{"arch": "ecapa_tdnn", "model": "sound classifier", "dataset": "synthesised sound scenes: up to three everyday sounds over a background", "train_examples": 26041, "gain_aug_db": 10, "time_shift_ms": 100, "n_mels": 40, "hop_length": 160, "input": "log_mel", "spec_augment": false, "win_length": 512, "targets": ["number of sounds"], "num_classes": 3, "norm": "batchnorm", "activation": "mish", "depths": [12], "kernel_size": 3, "stem": "single", "widths": [320], "label_smoothing": 0.05, "loss": "binary_cross_entropy", "init": "torch_default", "optimizer": "soap", "beta2": 0.999, "lr": 0.0018, "beta1": 0.95, "shampoo_beta": 0.999, "eps": 1e-08, "precondition_frequency": 25, "max_precond_dim": 512, "merge_dims": true, "one_sided": false, "adamw_lr_other_params": 0.0011, "grad_clip": 5.0, "gradient_centralization": true, "steps": 9200, "batch_size": 64, "epochs": 22.6, "lr_schedule": "poly", "final_lr_fraction": 0.05, "warmup_steps": 270, "weight_decay": 0.1, "adamw_weight_decay_other_params": 0.05}
Rows from block 2 of a small sound classifier, named by matrix and row number. Each number is 128 + 32 x the weight over its row's rms, rounded and kept within 0 to 255. All counts start at 0. After the name is the row's rms in percent of the matrix's.
After each channel's rows are labels from the 100 clips, of 14976, where the channel reaches its highest value: "peak on" is the class under the peak. Only what is clearly more common there than usual is listed. The data: synthesised sound scenes: up to three everyday sounds over a background.
# c30: last pointwise conv (model.blocks.2.c3.0.weight, 320x320x1), inputs 214-319

c30.302 105 [135 125 155 117 162  64  95 163 148 187 113 108  88 144 142 148 135 150 110 141 120 134 137 162 152  91 137 193  59 139 110 152  95 155 115 173 168 126 179 127 120 103 157 139 101 163 107  78 100 155  92 128 165 122 169 131 194 153 175  88 143 140 135  88  60 213  90 126 135 148 153 151 127  82 200 136 161 126 101 175 157 135 102 171 145 151 102 107 118 108 114  66 116 122 124  71 148  98 153 108 119 149 159 162  99 132]
peak on: explosion

c30.136 107 [131 131 113 140  94 106 117  87 130 115 148 113  94  96 114 125 184 108  99 142  72 150 151 167  85 137 149 126  72 124 154 186  74 106  74 181 131 126  78 148 129 138 137  92 106 145 145 122 121  97 102  76 147 150 136  89 126 113 117 123 108 113 139 115 101  85 110  97 103 119  78 171 128 122 102 123 173 182 109 124  45  73 179 227 113  89  76  99  87  84 155 112 153  99  92  99 138  85 156  75 138 135  72 101 101 128]
peak on: doorbell

c30.276 102 [118  88 134 140 131 116 126 133 141 207 156 148  89  56 158  76  58 136 146 176  85 113 149 117  44 162 120  73 126 115  96  99 115  57 105 144 131 171  94 151 100 163 176 170 128 138 152 117 146 115 118 127  97 182 103 139  79 172 127 144 123 116 108 112 144 102 122 174  98  96  84  96 142 164  75 114 184 136 106 143 163 122 157 173 126 143 160 167 159 138  36 103 179  95  67 107 106 112 135 146 148 131 180  98 119 110]
peak on: water drop

c30.31 093 [ 94 125 120  59 126 149 119 131 135 165 128 143 102  86 113 101 116 146 115  93 161 131 173 126  67 157  89 105 184 140  73 106 118 114 144 141 168 161 107 143  37 162  78 134 192 148 124 120  89 125 162 138 153 133 106 113 157 105 101  60 160 152 166 101 105 112 227 118 150 146 136 213 185 161  94 138 154 168 100 120  90  78 115 124 127 113 180 176 122 130 150 173  83 129 159  78  79  79 113 142 125 119 150  70 155 149]
peak on: laughter; knocking

c30.209 109 [ 72 150 133  53 180 139 170 124  87  90 196 164  88  84 108 130 138 115 159 111 198  99  86 184 182 103 107  91 123 120 141 163 150 176 130  59 156  92 140 122  96 166 148  82 144  87  94  94 110  71 159 132  78  99 102 132 122 111 178 130 114 183 170 178  91 149 107 119  89 162 133 131 132 161 140 111 123 156 129  99 122 136 141  91 138  77 125 139 121  95 140 118  69 151  94 118  97 110  80 171 112 205 142 131 157  88]
peak on: sawing

c30.243 103 [155  40 111 182 116 155 148  90 126 121 133 132 104 126 154 152 193 109 104 163 186 127  84  91 123 153 165 108 208 113 126 148  79 101  53 106 112 120  60 139  99 172 105 157 175 168 109 175 146 134  89 127 138 164 167  87 161 118 163 146 181 129  84 125 167  81 137 111 210 196 175  85 161 160 140  93 144 135 134 177 141 146  87 110 118 116 160 148  83  66  58  81 148  70  82 159 144 119  76 137  89 202  77 127 145 131]
peak on: knocking

c30.192 097 [100  42 119 174 148 104  63 108 145 100  71 108 131 117 147 133 112 132 127 142  73  82  99 136 159 111  86  72 149 158  99  60 128 130 102 103  66 115 101 154 208 105 145 132 141 122 120 113 150 115 159 129 218 158 127 108 100 145 177  89 158 136 111 138 128  82 124 142 113 126  81 151 104  62 191 135  90 167 137 116 163 171 108  72 120 114 144 104 154  93 131 131  63 146 113  71 170 141 179 106  64 141  17 111 162 119]
peak on: door slam

c30.33 095 [134 140 123 127 157 121 131  96 114 194  84 127  69  95 148 146  79 106 112 109 119 171 129 126 111 107 106 105  79 177 123 159 127 149 118 174 115  77  76 146 151 145 114 105  77 147 126 136 129 116  91 167 127 160  96 163 129 162 130 115 193 114 155  83 109 141 103 206 140  96 136 101  84 151 124 133  75  94 144  56 135 133 116 125  86  77 100 151 120 126 150  90 150 115  72  97 132 136 144 116 128 168  99  92 158 122]
peak on: doorbell

c30.195 111 [145 140 105  93 132 123 104 129 125 103 129  81 123  92 155 103 138 114 127 110 105 127 101 141 109 174  99 128  68 119 117  84  97 134 140 196 107 188 121 188 176 129 173 166 149 137 137 126  97 115 136 114  94 182 182  88 139 106 163 112 131 129 119 181 155  82 154 215 160 119  73 142 121 153 147 106 133 151 168  73  84 112 135 157 159 124 125 137 158 139 115  91  97 122 107 134 117 118 132  70 124 130 120 122 114 141]
peak on: footsteps

c30.191 103 [155 142 115 116 113  73 163 115 164 186 160  76 167 121  67 157 109 148  92 111 106 104 107  96 155  71 158 167 201 160  65  47 105 106 140 160 122 136 158 158 177 143 156 141  96  95 117 115 163 129 169 134 142 169 188 140 103 154 105 111 168 131 157  93  99 115  78 118 132 102 145 136 162 156 111 142 191  88 135 241 105 153 130 150 124  73 119  92  95 121 144 104 155 127 162 128 131 158 109 107 110 155 108 159 137 103]
peak on: siren

c30.227 095 [ 75  98 161  92 102 133  57 126 138 150 157 128 117 208 156  79  56 136 168  99 130 210 123  96 117  86 109 162 114 132 170 164  96  62 183 133  78 159 215 178 153 148  67 156 137 107 137 132 123 128 161 200 145 106 164 155  87 145 158 135 134 147 161 104 120 121 140 144 219 122 159 163  91  98 132 155 113 110 112 145  83 173 150 173 157  95 183 143  89  90  94  94 121 169 142 110 137 119  96  90 104 100 114  96  93 150]
peak on: whoosh

c30.53 111 [166 146 123 161 203 178 137 178 152 151 185 129 130 187 106 124 126  75  88 151 130  81 152  84 141 115 134 161  97 151  96 171 102 110 102 145  97  99  94 118 126 127 152 195 133  88 115  65 114 126  42 134  80  99 157 153 150  90 118  85 175 132 162 149 132 131 181 149 128  68 107  73 178 173 125 137 129 178 153 135 160 178 127 149 119  78 127 141 125 102 142 151 112 144 154 151 133 116 143 100  96 109 164 144 127  68]
peak on: doorbell

c30.0 108 [111 135 125 123 104 160 129 124 124 126 185 111 107 204 139 119  40  94 136 137  83  92 145 153 139 102 157 138 109 133 137  60 170 226  80  75 134 135 150 133 159 133  94 103 136  27 180 125  78 105 127 117 123 114 116 123  83 139 132 174 140 117 100 138 134 145 127 102 131 194  57  71 154 169 133 168 119 209  49 113 137 101 166 114 151  75 148 130 177 149 121 119 116 123  89 147 106 118 125 148 194 151 124 148 162 161]
peak on: knocking

c30.161 103 [ 89 167 137 106 138 207 124 108 152  82 195  94  90 192 176 153 100 160 112 199 101 151 150 139 129 179 116  77 143 105 133 155 107 139 176 152 120 124 178  98 140 154 118  85  76 136 112 108 176 112 190  82 102 141 102 125 184  98 120 128  87 127 104 147 147 149 166 127  95  94 142  92 136 126 173  96 163 122 159 100 113 164 103 138 155 139 100 139 181 150  55 125 184 150 157 131 151 155 144  93  88 115 108  81 127 129]
peak on: water drop; doorbell

c30.141 103 [100  83 143 117 141 120 136  64 134 134 121 179 137 133 166  87 137 109 123 180 158  97 134 184 168 110  81 113 133 126  76  84 160 130 142 176 117 165 132 117 117 149 160  39 110 106 152 152  76 210 160 147  73 133 146  91 140 154  88  98  62  38  60 130 158  97 169 117 153 142 118 131 145 151 129 156  62 164 120 142  84 121  92 155  93  83 141  63 147 146 217 131 154 108 104 128  77 107 144 181  75 133 105  99 130 161]
peak on: water drop

c30.90 102 [103 141 157 124 123  87 128 135  99 151 123 116 160  87 128 107 131 139  89 157  87  82  98 120 109 119 120 156 129 109  59 138  96 166 116 233 158  75 141 159 137 151  90 164 155 140 181  76 144 149 152  73 191 112 188 118  51 170 136 159  80 123 150 108 113 102 107  74 114 106 130 151 172  93 106  94  37  67 184 140 170 130 149 151  89  99 128 154 151 160 190 116 112 127  70 123 150  69 123 148 101 149 106 121 140 145]
peak on: doorbell

c30.40 099 [ 97 191 144  86 218  73  92 149  58 124 178 169 100 185 168  96  56 111 116 129 122  96  88 170 162 141  98  87 183 117 122 136 104 160 125 165 157  80 161  69 192  77 135  99 112 126 109 165 160 108 132 131 138  72 133 172  98 111 104 155 114 111 128 121 159 176 179 176  71  87 203 128 127 120 162 123 105 149 138  79 144 113 111  93 129  92 141 116 162 160 136 166 120 149 125 117 180 167 128 176  92 137 165 123 133 115]
peak on: laser zap

c30.80 092 [130 147 107 136 123 162 162 117 126  93 143 187 131 147 179 147 134 106 142 142 144 161  88 196  77 153 145 120 142 131 172 134 179  55 144 135 120 143 113 119 123 105  84 117 112  61 122 139 134 106 100  44 169  61 165  82 119 206 161 180 129 152 139  65 148 134 125 159 137 157 164 135  97 151 104 153  99 130 168  86 106 116  81 112  74 113  87 129 137 134 139  90  99 102 138  61 180  98 182 120 127  92 127 122 172  98]
peak on: mooing

c30.205 093 [131 181 157  84 145 127  83  83 151  78 101 106 122 121 137 127  96 118 158 118 120 142 174  77 143 198 112 109 118 126  72  96 126  74 165 157 155 160 111 134 168 182 139 128 134 110 181  85  81 119 136  73 200 190 130 136 128 158  84 115 153 119 129 134 148  66 203 158 126 129  75 182 178 157 156 103 167 135 103 161 109 154 134 185  96 132 200 158 149 126  72  84  98 144 132 143  86 137 115 134  68 157  74  76 129  88]
peak on: knocking

c30.124 104 [128 128 127 124 183 107  99 115  76 141 118 105 148 109  86 156 121  82 156 195 133 179 119 165 143 104 127 125 119 162 166 111 105 100 193  95 181 128 135 188  31 107 136 148 102 175 143 106 140  83 127 146 108 126 180 177 131 115 113 120  93 111 159 201 114 150 159 120 117 101 140 134 177  83 158  66 147 100 122 183 113 173 136  83 118 134 109 152  54 164 151 154 151 128  73 117 115 141  94 177  69 179 140 140  76 153]
peak on: door slam; barking

c30.298 109 [130 106 153  96 151 113  90 105 139 118 179 115 105 109 110 194 143 196 128 140 145 186  92 101 146 138 136 104  83 171 138 169 105 116 131 102 151 153 143 150  98 105 138 158  70 179 152  93 148 140  70 108 113 141  93 126 112 103 100 127 140 165 117 124 143 116 113 133  94 127 144 137  65 134 170 153 103 102  85 134 121 156 116 100 116 155  96 127 144  61  83 140 221  89 102 107 121 179 162 110  92 207 156 119 179 118]
peak on: creak

c30.102 107 [167 148 106 108 132 126 184 184 166 128 122 185  95 109  89 147 147 161 149 134 210 125 116  86 119 103 118 108  86 119 160 189 120  84 159  46 195 142  71 164 128 148 141 147 140 130 148 109 147 168 105 125 157 130  30 114  98 228 122 102 102 127 139  99 162 123 110 159 114 145  66  99 127  78 145 151 201  97 121 137  95 129 136  73 101 149 137 148  95 161 147  97 215 126 125  93 113  87 187 164 119 175  93 140 112 161]
peak on: laser zap

c30.151 102 [123 106  88 122  65 154  82 138 124  96 111 124 175 106 126 145 170 181 133 151 152 123  99  88  50 195 127 138 120  91  99 133 116 127 112 100 116 139  86 149  86 138 139 134 144 112 109  93  90 138 100 121  87 196  66 154 106 141 188 121 100 119 116 123 139 115 198 128 124 103 161 129 176 130 122 132  98 138 106 168 138 132 154  98 118 118 165 149 115 159 144 184 240 125 184 103 153 165 136  76 151  95 152 115  40 103]
peak on: door slam

c30.185 094 [169 122 109 138  80 114  99 115  72 104 106 164 128 166 227 144  93 124 110 168  76 163  62 163 128 128 139 126 168  28 127 106 130  57 140  95 122 100 174 142 192 123 121 161  57 140 133 168 168  81 152 136 118 184 219 130 135 142 101 135 155 101 154 137  80 166  83  93 158 192 159 174 124 122  99 145  68 150 164 100 126 120 134  93 153 139  99 154 194 100 143 162 113 144 107  82 198 129 113 110 131 114 160 158 125 118]
peak on: explosion

c30.61 104 [113 153 122 221 135 158 139 172  99  82 185 208  98 139 110 162 145 147 151 114 116 146  77 146 116 154 106 138 160 120 184 169 104  73 126 133  89 168 176 178  84  70 145 137 139 103 108 104 189 109 102 155 137 177 161 121 134 189 138 123 145  99 106 122 127 157 166 106 145 132 194 137 156 174 133 101 114  97 176  94  76 144 150 121 150 106 125 142  77 149 193 109  43 127 122 143 137 140 146 165 205 132 142  87 103 123]
peak on: whistle

c30.228 098 [111 153  91 131 116 141  75 156 183  54 112 110 153  88 133 143 151 130 129  82 119 116 154 137 132 107 112 170 150 130 171 177 113 112 125 120 107 125 143 116 112 107  97  99  94  88 149 146 149  87 135 114 137 146 155  70 154 162  91  99 123  83 134 102  79 169 127 118 183  93 173 184 181 137 148 127  88 151 143 161 133 104 181 222 140 129 132 122  98 197 155  69 122 132 165 121  89 107 173 158 117 183  64 166 187 144]
peak on: footsteps

c30.3 098 [120  97 124 151 169 206 129 106 126 157 144 142  70  68  99 158 160 105  71 159 150 126 114 148 174  63  94 137 178  88 152 160  73 100 105 127 133 143  87 146  78  95  80 163 160  92 105 152 147  81 116 161 146 163  92 168  74 186 126 110 107 214  81 152 109  98 105 113 106 164 151 125  95 186  72 167 166  93 168 121 136 120 132 128 144 129 154 159 152 164  61 131 125 121 131 123 146 174 111 228  98 127 133  62 173 159]
peak on: doorbell

c30.44 103 [ 95 114 174 187 118 111 155  57 142 151 166 147 160 171 160  62 140 151 112 123 112 103 170 118 209 155 176 112 134 166 157  82 133 183 148 115 166  66 114 136 134 142 125 183 197 144 138 176 132 135 148 125 149 146  95 197 109 104 165 111 120 123 116 122 143 174 189 160 120  97 118 146 224 136 161 167  87 127  75 121 123 121  92  56  96 177 127 144  84 134 151  43 157 107 116 122  69  99  92  80 119 148 128 157 133 138]
peak on: whoosh

c30.67 100 [146 152 150 112 107  77  75 100 142 158 108 132 114 107 174 124 119 184 105 138 198 142 106 137 115 136  83 106 157 155 125 176 119 131 136 151 139 205  85 107 101  99 127 138 121 142 110 127 137 108 147  99 139 160 226  66 136 136 143 171 117 135 185 128 148 108 172 104 119  81 105 134 129 138  69 177  95 114 147  90 117 151 141 121 163 104 127 194  98 138  90 141 138 107  89 136 178  87 133  93 110  70 131 142 116 177]
peak on: sawing

c30.312 089 [130  52 120 117 162 138 107 108 160 105 188 169 133 106 145 224 110  90 114 124  96 148  81 132 132 110 151 116 151 115 134 112 120 161 146 118 206 175 164  83 185 107 134 110 134 162 157 170 156 128 138 140 157 115 160 142 171 138 112 167 124 107 155  99 167 121 155  96 124 146 134 152 107 107  85 167 105 126 185 153 102 183 116  78 128 176 133 136 143 195 113 119 171  91 136 148 148 141 187 115  81  66 129 164 138 139]
peak on: sawing

c30.163 097 [101 174 117 124 157 107 146  82  87 125  90  69 155 148 134  95 101 127  78 141 110 119 146 142 112 126  93 136 137 153 163 143 165  85 108 112 163 142  84 172 126  96 140 164  96 180 143 192 191  67  94 123 133 128 162 102 115 132  79 149 142 136  81 141 146 209 123  80 109 140 164 164  68  78 159 145 139 114 156 151 127 158 110 107  96 105 148 129 186 113 158 139 150 132 104  83 173 112  94  96 210 125 145 118 130 107]
peak on: explosion

c30.116 104 [ 82  39  94  94 144 195 119 108 156  81 162 153  61 137 119  50 112 147 127 172 165 125 135 118 152 130 150 169 109 125 107 131 102  94 104  55 138 164 129 108 129 191 128 138 135 162 123 140 150 170 139 140  84 120 137  88 165 180 163 110 112 133 120 133 112 114 114 130 152 142 158 116 196 156  47  98 134 163 118 195 113 157 145  80 127  88 117 111 161 108 124 193 150 118 121 101  73 117 159 122 126 103 140  70 163 151]
peak on: laser zap

c30.173 102 [103  62 147 146 138 100 104 195 108 111 178 158 174 154 127 119 168 117 156 109  83 179 135 125 105  67 140 132 196 185  40 132 138 170 171 171 108 132 120 164  98 119 162 150 180 143 113 172 128 152  83 126 126 143  66 152 194 112 127  88  88  84 102  89 145 108 156 160 142  85 104 163 182 140 150 148  92 159 152 182  92 128 108 160 118  83 188 163  82 144 143  89 127  92 110 170 147 114  96 149 189 255 165 153 118  95]
peak on: knocking

c30.143 102 [131 116 125  87 182 125 115 183 124 152 166 110  87 145 114 124 156 161 197  64 106 126 104 105 133 138 131 146 140 158  86 147 173 150 138 128 115 148  95 132 121 105  88  54 141 172 113 104 151 114  80  76 117 138 151 173 102 125  97 117 132  81 125 153 141 117 137 113 110 193 140 163 169 102 130  82  94 140 146  83 139 150 195 120 159 102 102 120 153 105 178 141  86 170 123 117 178 141 108 142  83 105 134 201 133 135]
peak on: footsteps; knocking

c30.250 101 [ 97 112 117 128  97 123 123 111 155 126 105 120  91 155  99 130 154  89 112  83 202 123 216 149 104  98  92 150 188  81 144 164 134 132  54 126 140 106 105 134 173 131 173 119 114 115 161  93 207  77 129 132 119  89 121  95  85 122  88 137 140  81  87 119 167  66  98 128  77  81 105 150 100 147 117 153 192  75 111 172 119 183 151 110  66 161 103 145 111 184  84 121 149 131 134  20 128 144 139 122 110 159 180 100 150 122]
peak on: explosion

c30.238 093 [138 163  80 133 121 140 202 122 162 145  90 111 176  95 122 110  85 123 124 144 167 183 117 105 175 141 120 161 131  92 102 130  96 134  68  95 108 122 156  81 212 146  91  94  95 144 134 124  84 132 103 125 169  79 152 136 126 107 109  89 130 135 149 163  92 146 103 118  86 146 130  93 129 152 119 122  98  29 178 122 107 121  97 156  81 208 183 134 127 174 134 128 157 114  97 116 130 145 120 124  58  96 111 145 126 103]
peak on: mooing

c30.20 108 [131  85 115 155 118  97 146 113 189 189 111 141 142 171 128 143  79  82 121 114 125 153 129 157 133 144 108 121  89 118  73  92 121 192 104 113 142 158 127  93  97 118 144 119 154 108 106 120  74 127 111 134 145  79  87 136  91 159 168 110 144 154 137 205 193  57  58  82 125  70 143  85  68 139  98  49  61 186 103 146 146 107 108 125 110  88 144 117  79 138 131 125 108 152 133 188 105 150 177 138 173 186 122 155 136  98]
peak on: laser zap

c30.311 106 [118  78 143 121 158 105 147  94  57 183 155 153 155 105 125  95  83  98 165 120  66 112 107 179 201  70 189 112 148 160 115 123 162 125 125 176 119 151 118 215 103 150 101 138 101 163 123 129 121  81 108 143 113 135 156 150 116 162  55 137 106  90 142 106  96 104  89 173 150 108  96 120 164 157 107 101 115 126  90 110 124 161 126 107 105 132 102 126 157  98 131 154 168 114  99 135 116 165 135 135 132 167 115 132 163 135]
peak on: beeping; bird chirping

c30.211 099 [123 143  91  86 206 135 205 133 130 123 133 150 203  92 132 162 133 114 140 108 175 166  75 155 167 135 114 199 105 149 144 149 110 111 153 203 131 145  74 119  92 160 138  93 110 147 188 132 144 207 200 141 105 137 168 121 124 138 156 128 128 139 138 135 120 134 153  86 120 126 119 108 141  65 128  86  85  95 154  93 135 185 159 188  90  93  91  83  89  93 104 123  69  91  49 144  85 159 162  98 144 126  78 107 144 145]
peak on: siren

c30.187 100 [128 182 133 118 140 118 110 132 155  72 111  86 109 126 164 109 132  79 134 168  83 126  84 115 137  96 103 191 101  91 190 114 109 162  85  85 110  68 142 119 129 131  97 193 115 129 138 147 115 114 156 137 107  60 162 131 122 115 109 127 107 138 152  67 138 125  86 159 103  93 165 101 113 119 131 154 112  81 104 169 181 133 151 162 139 130 108 143 165 143 138 105 120 169 126 178 149 163 146 138 103 147  82  92 158  75]
peak on: sawing

c30.96 110 [146 110 131  88 192 160  83 149 148 116 131 165  86 126 155 153 106 112 109 142 108 131  63 106 119  91 126 103 130 127 133  97  98 113 132 128  94 135 169 166  98 194 120 144  84  97 134 115 102 189 125 145 129 152 116 174 130 121 138 116 120 151 157 133 114  97 103 136 197 185 210 130 137 123 154  59 130 121  83 105 121 156 122 112 192  72 115 129  99 147 105 167 158 123  92 161 124  63 125 172 101 130 115 115 181 108]
peak on: glass breaking

c30.119 103 [144  45  96 124 163 149 124 135 127 107 162 109 155 162  93 103  86 113 109 134 131 157 129  93 124 138 163 111 139 174 191 120 152 137 127 141 142 125 175 135 138 157 122 207 188  82 119 206  99  83 147 191 123 138  72 134 109 195 136 115 105   0 121 121 126  91 143  99 138 204 139 144 122 143 233 108 104 122 131 146 109 132 144 160 115  84 155 122  94 103 180 171 158 152 119 102 101 128 106 105 134 101 112 142 142 160]
peak on: coughing

c30.309 095 [162 189 141 139 123 155 119 123 151 134 110 154  78 157 145 137  82  88 157 144 130 137 171  66  89 176 153 210 147  84 173 139 138 220  87  97 148  63 120 112 150 106 113  87 110 193  91 131 168 137 118  75  94 187 159 167  93  98 120  86  96  80 116 127  83 116 172 127 122  97 146 102 111 174 124 103 114 168 147 135  70  98 102 160 161 109  89 162 110 164 148 169 114 103 137  87 164 163 127 129 148 136 132 114  94 113]
peak on: water drop

c30.210 094 [ 94 156 151 128  63 153 225 173 167 123 124 140 126  76 151 182 187 136 147 136  91  96 141 140 155 128  98  99  72 158 132  44 125 121 151 100 201 164 110 138 135 109 134 139 116  75 169 153 142 122 198 142 199  55 127 116 130 115 103 151 100 157 166 196  73 158 115  47 104 108 133 112 149 136 121 117 220 140 117 111 101 111 123  87  88 148  94  62  85 183 104 141 112 132  90 135 106 154 124 154 135 146  69 200 170 130]
peak on: church bell; laser zap

c30.240 093 [160 115 133 146 168 131 174 162 177 107 112 131 115  77  48 132 179 121 147 126 152 117  79 114 121 169  90 152  96 126 103 120 129 169 151 131 157  78 146 140 137  57 139 132 139  45 139 105 140 102 111 174 134 119  64 140 120 199 194 110 126 133  82 141 191 104 125 110 154 116 109 120 105 130 169 157 165  88 159 160 141  84 147 104 132 154 143 133 115 185 117  75 110 153 148 119 112  89  73 161 127 140  97 181 120 119]
peak on: laser zap

c30.12 101 [100  91  87 104 135  59 170  82 142 119  83 140 128 160 126 159  80  92 123  57  98 107 114 128 193 126 108 148 120 131 126 176 126 206 164  84 149 111 152  85 122  92 130 119 120 138 128 171 190 106 155 157 132  96 143 186 161 113  80 143 113  84 111 113 144 165 139 160 127 134 132 125 172  96 140 104  63 142 136 185 172 104 136 149 126  77 134 143 145 189 128 153 127 156  98 110 159 161 158 131 101  88 116 142  98  79]
peak on: coughing; whoosh

c30.158 103 [ 64 155 125 193 110 136 185 173  95 114 187 163 187 133 168 132  89  99 160 122 125 130 122  81 105 116 145 113  68 163  92  95 130  83 120 127 135 102 143 175  93 115 166 138 181 162 117 131  51 143 182 127 149  99 124  71 155 172 121 122 122 130 147 113 100 130  57 157 198 148 138 100 137  69 136 102 136 129 146 158 109 140 138  91  87 228 175 151 151  97 137 108 178  84 113 137 171 111 135 133  78 142  88 157  90 120]
peak on: laser zap

c30.54 103 [159 176 116  88 142  75 142 118 153 130 150 109 147 136  99 114 134 156 133  90 166  85 122 153 162 166 119  62 143  91  80  78  87  88 141 125 131 144 150  69 143 155 109 152 134 150 106 154 136 167  84 140 166 144  84 129 138 126 111 179 160 130 117  65 156 129 176  70 118  98  91 116 112  83 159 164  98 166 132 132 102 193 148  61 114 145 101 108 121 153  94 164 163 177 154  71 126  98 101 122 104 117 128 140 194 142]
peak on: church bell

c30.65 103 [ 89  96  71 161 112 118 129  92 133  72 122 104 180  54 168 173 115  84 110 143 122 122  81  89 128 134 143 144  68 145 160 147 110 122 103 195 102 125  69 116 148 182 108 127 121 215 105 103 105 128 156 152 133 105 186  76 174  76 157 110 180 116 156 139 140  96 176 174 178 117 171 184 152 117 114  83 112 112 133 147 107 138  97 155  94  91 144 169 144 128 139  59 159 103 115 103 144 143 136 142 164 106 137 126 148 115]
peak on: doorbell; laser zap

c30.11 114 [129 176 101 162 102 172 122 129 163 122  85 107 125 157 163 177 169 143  76 141 116 143 118 106 143 177 127 180  88 171 136 135 164 120  99  98  85 132 144 122 127 146 115  51 190 131 126 135 169 125 117 171  84 147 110 105 128  89 120 197 155 166  89  95 189 179 100 106 107 133 195 110 141 109 136 143 162  63 116  59 131 192 124  88 144 115  66  61 116 184 145 116  47 162 135  25 147 146 150 136 192 145 106  83  99 202]
peak on: door slam

c30.313 101 [140 116 149  81 121 147  94 120  97 130  99 155 142 153 126  97 114 132 174  49 104 149 108 138 183  99 151 131 148 187 145 120  82  92  93 117 124  66 110 148 116 193  69  83 146 147 131 119 102 136 163 155 111  83 175 117 112 160 133 181  75 105 130 158  80  89 199  87  71 162 103 137 164  93 156 128 112 135 156 146 121 129 155 198 139  32 164 132 164 140 167 130 116 159 119 141 143 120 200 191 127 147  77 128  90 125]
peak on: knocking

c30.314 098 [152 209 155 147 116 147 163 176 153 136 131 190  98 129 123  69 122  98 126 112 106  83  90  89  83 170 103  94 176  86 159 168 138 131  90  63 143 126 108 150 133 143 118 145 137 125 166  85 169 126 136 160 126 151  80  81  92 168 118 132 149 133 156  79 108 137 146 128 179 115 111 170  96 161 136 123  93 126 157 105 162  79 186  84 113  64 102 187 156 101 112 112 126  90 131  65  93 123 115  78 146 127 104 146 159 131]
peak on: whistle

c30.225 100 [109 128 162 100  95 156 132 105 110 165 119  92 115 218 162 135 113 152 148  96 220 108 163  98 164 204 146 136  80 149 154  94 147 106  90  38 141 110 168 192 147 156  60 193 131  45  74 132 109 151 163  74 115 174  74 111 128 125 151 146 147  95  97 124 111 176 120 111 107 105 134 127 173 170 125 152 133  93  75 121 126 124 124 130 157  72 130 133 150 128 131 188 129 168 151 149  65 103 172  83 120 104 108 111 145  79]
peak on: laser zap

c30.229 110 [ 98 179  91 161  99 103 174 163 129 135 157 166 200  59 128 124 125 107 166 107 156 144 187  81 103 193 135 124 164 124 142 132 133 108 131 136 114  98 108 119  69 143 128 128  35 205  63  77 166  93 103 151 173 105 116 101 171 110  85  88 103 101 175 134 176  70 150 100 206 122 118 110 115  95 141 111 163 130 115 132 164 143 129 112 165 106 122 174 120  58 184 107 117 148 102 128 186 159 119  97 150 116 107 131  92  96]
peak on: doorbell